A small masked image model, trained from scratch.
Model: activation prelu, depths [4, 4, 4, 4].
Training: soap at rate 0.0036, 10600 steps, batches of 128.
Data: trained on pixel-art sprites of 400 made-up characters on tiled backdrops, 395000 training examples, 3.4 epochs.
Rows from block 4 of a small masked image model, named by matrix and row number. Each number is 500 + 40 x the weight over its row's rms, rounded and kept within 0 to 999. All counts start at 0. Numbers have three digits each. After the name is the row's rms in percent of the matrix's.
After each channel's rows are labels from the 100 images, of 14976, where the channel reaches its highest value: "responds to" is what is common among them. Only what is clearly more common there than usual is listed. The data: pixel-art sprites of 400 made-up characters on tiled backdrops. In brackets: how many of the 100.
# conv: pointwise conv (model.blocks.4.conv.weight, 128x64x1x1), inputs 0-63

conv.21 079:504433542491525464473527476501499491564520572462511486514547547480463514403492536501486447511488453464540514433544516478514487505457464502433505428472559476488490536441449438504544540519486618
responds to: green (32)

conv.55 076:455481438527558476424486486522536570556525440475503513474495500576566540475412509489541507497439536510489465500480444565495457532433508482520517526475516488483506422517485439562426465534469492
responds to: red (69)

conv.103 088:536525551505511561523545517454401497555523437505447499502477524474464549536483510496482455534530517577459549472554572537456481508537525499519487546470489514516442439511472436546497561599501471
responds to: black (53); white (26)

conv.37 084:469493487525506525452472412582480566496525514442516486552526437550437527506523478424480601534472554528458482519506518524418512511460491573491527499492463488572517491442485490493503510511465571
responds to: large (84); white (69)

conv.65 106:495410474492533553507484507510509514517499481558524519507505479509629527449530480443636470523467444485520421481449463482539540476485427482510486471496502462489454501476466474487480561530467486
responds to: grey (38); yellow (26)

conv.117 075:505504432460535522510511487460539502542518447458461486494560536522487485471440495524489479444477429452555491489463501476510452597527565507531415481438523432583478510504546475557548485477527445
responds to: teal (100)

conv.79 084:508489463519426549547521461578454471518509528496474488469481525465500495470504486560565559418518523558498479479594450561510485485560586474432482528492479547505573524530555484468543498481483473
responds to: large (87); pink (77)

conv.115 075:522485479477479482467536528491463490503539509519478519483485530496499492452462529494443519486563509450442456541526512535459594442572489497427454515488552480430532518505655502445491482485446509
responds to: pink (66)

conv.27 105:488577491529472477478450483547483471609492553500437502497518417519511456484536553539531456527580494507499542505511493523585457520501416487465570485498499517462478531486410491467499448525534511
responds to: yellow (93)

conv.41 097:507412491434506496463485496528512422518548601472474437496484489548448562535542492532587551441508459475524532509592487497517498517467480470538570471466493527483506545479481480470535475506427497
responds to: green (35)

conv.123 084:455597480516516499515435484491535488537523553497525540489528466468438503427539513506493495455584439542453425512521488526482472500566459535566529495429493455483488519465471530514590464486527562
responds to: white (79)

conv.43 085:453607481563489478494535487539498484479491485497501542469464511484534456486504463491511527507526479545543507525555479493445564488472488472526552557516450560543349489503510556475584543506503465
responds to: red (69)

conv.15 102:482526524505514483503574490590510496498594511464544513500470505516486440545480509477500530501474476498527457492497457544582513495412442490494474450486509538476618465446498453459524471600484484
responds to: upper right (61); white (50); yellow (28)

conv.30 152:481504529496498461491556477546504513547545528495524497527486487512481500545471449523478471532435503527468495532496480525533519488718474459457448498527508460453470459488531472526476526466537517
responds to: large (67); black (55); white (36)

conv.24 069:456535496543435548533466478465518494414480479572569500538512513462520499435564492508624462501501458517503503445464497536525487501538487504533452541471407455530521445468473511533493485431519504
responds to: purple (98); large (68)

conv.44 073:555547476522495495467478422579456475492476542524544532545481540460574425496500481412549440486503537423511464475525447490423499493479456519489515543483539505490434469527463455467474457488450536
responds to: orange (52); pink (30)

conv.107 086:485484522494443477510582482489477498441477555489478534490519498442499472502442465535486525503524534502487473525370555509531415517524457468462478516539497508470471500525498375431534509464457441
responds to: orange (46); yellow (29)

conv.78 084:483555472508501517511462550575569473547543506554500509491521456500489515402480473519581508444566485469485480570455448581545522462522442468525502542479507474512515413518449465495463444519514515
responds to: pink (36); white (30)

conv.99 108:590498460526529537474524516507506468590529566455482484517490538511516438482526430467526476477481428473488556508459580456504531514458461522570537489521429510517529505449508607468552481502511488
responds to: white (29)

conv.52 082:468488562509472478420420532549509499543486509475529524493510472456588501496525456523567511444544446499486402452523458475464480507483518507544520428474487468563499512508492486482483489397515579
responds to: blue (40); white (25)

conv.50 071:516593496476508494517533517476503485490488460504454412498486491480444485483429533596516453485511473455465455511507503459502572539562536475459470443447530462521517450507526525568514587473512416
responds to: grey (27)

conv.104 082:519499502536494527413535455548528498560527426479463551467500567474477433536486476502519523453440556546515496467500494603511471447535496471488520540414501507467588483580533487481490516472491469
responds to: red (82)

conv.54 078:558455503431500469540531527485561457467580464481504522547490454508561531487551550525482559489468515603505534570535490468538548484444473500511597539482502496570496459527494475465522505457481455
responds to: black (46); white (29); yellow (25)

conv.56 078:507549499538501508458503496541485458555548500520451546482577515594493481532422493512518433459502536442483530512508426511529523448437506447505537565545424465487482430556449483500543490516465465
responds to: pink (98); large (88)

conv.5 098:512573489467527481443542463526523485498521513596487480558493457526436511466455554520365471505481463475482479505494518516450468499454454455444525515533553514493493499437496473533441411477474521
responds to: green (94)

conv.13 082:445471595569544522515487495503487507538503460520487467517480534523535469501469537474482451456448478444494482495507572569494501574461538532469512449440481521550546550598465552471475441499533561
responds to: white (31); blue (29)

conv.120 085:464649482593420524553504495561533528547490479492484539531461456482477494491482526507430481458509500579461520513497518527473457483483485420534530529460457535504555440537496467501488497515518486
responds to: red (96)

conv.3 135:451502454599485500548524527446473463468556549493517517472479520499521555479482509482416558504545515523478514555486477565530496507586609528474528503528491521556503569500517416523535529495465534
responds to: white (77)

conv.71 113:496524501491473500498513517500542524519558511566468461481466519517473526493518450514418462513474530510525533507643492508458503499582514481491506503540508572477494508585502627527429489461499468
responds to: large (81); white (40)

conv.45 089:428476498489517476459507492485437510489530543551592458492488391455461476558514530565510444475531436481505469514463440531479421487497502535521550501522520518527482510397476436487522535480534477
responds to: yellow (63); green (30)

conv.20 098:512479462472480554507642432526493489433470530530478469512545494570532418486532516506515529489532463515410564498483518434461510513450542485469494523488516500487574475492515477441434498478496468
responds to: lower right (67)

conv.70 076:543544464614525498469536501519499526460452543530534474503459560459497489520441506493474535452578474493538476614494552549559456499509557534471555476458508491445526498431481477495449500503541493
responds to: white (86)

conv.114 096:513470467508534533505482478458488487579445451606433446472484534498545492558516508512550480479538444490512532491561460475512582416488509518566480510507515484505459498529513610485520427516498519
responds to: black (50)

conv.35 113:595519481544454501494468446539487482510503460580459496486474481524513541501477512478514491509465495525670492482536474494518529555467451540473463510546461526459477519533537449518439550452456519
responds to: upper left (55)

conv.9 084:494490527521541466509549451540485491526567516581460509513465428539469584487541515491498507465468473593467470489512448489514480537500470466515470522478498571477524542425498553533438393459467535
responds to: yellow (51); green (48)

conv.92 071:457531490546485509474551517478522478541563442478443483441473479513479523464550448506508531479439451534466506505488499548506439537636573515544528536454471531553480458444466545465524466549516484
responds to: red (90)

conv.23 141:471480522505506533528506512686491530529467518563443508473524491501580533523525513472489550492537500449487456482483528485566525503479498495526525480544487471533594472524501522461525508509466418
responds to: upper right (61); yellow (33); white (25)

conv.6 085:468494437555469505465518462477440528495562543502504415541518535446479465494487495549424496491551505490532516504483472470489491585478436521534525440470520499552455511410490448519563434475497423
responds to: teal (34); red (27)

conv.108 065:599441543467548482496517475504552486426483521481441440557487475569416558548489532465522525441501511453501538522520474549510519490436503534465484482456492524517435513537445545463528452558489519
responds to: black (53)

conv.47 073:444564403450498533486449496498472426464459447497430501493503501414445495475505498556551497434485477482451498416479496469475527488523455487519454504467452493545511470495512471494538401487464455
responds to: purple (96); large (87)

conv.127 085:518539455426508516407506555514505535532555482444498496543580561536432514511499480519446525543453498464496509430577512502495575517433463505542495514511521525493548464542536432503465433501478479
responds to: large (68); white (50)

conv.46 117:498529518486502516470499490440523542520508491452472528449512524452487612550441497522464483530530505481540519503501480484468482489529458499538525444520538510528307502537513470492521425490522502
responds to: white (62)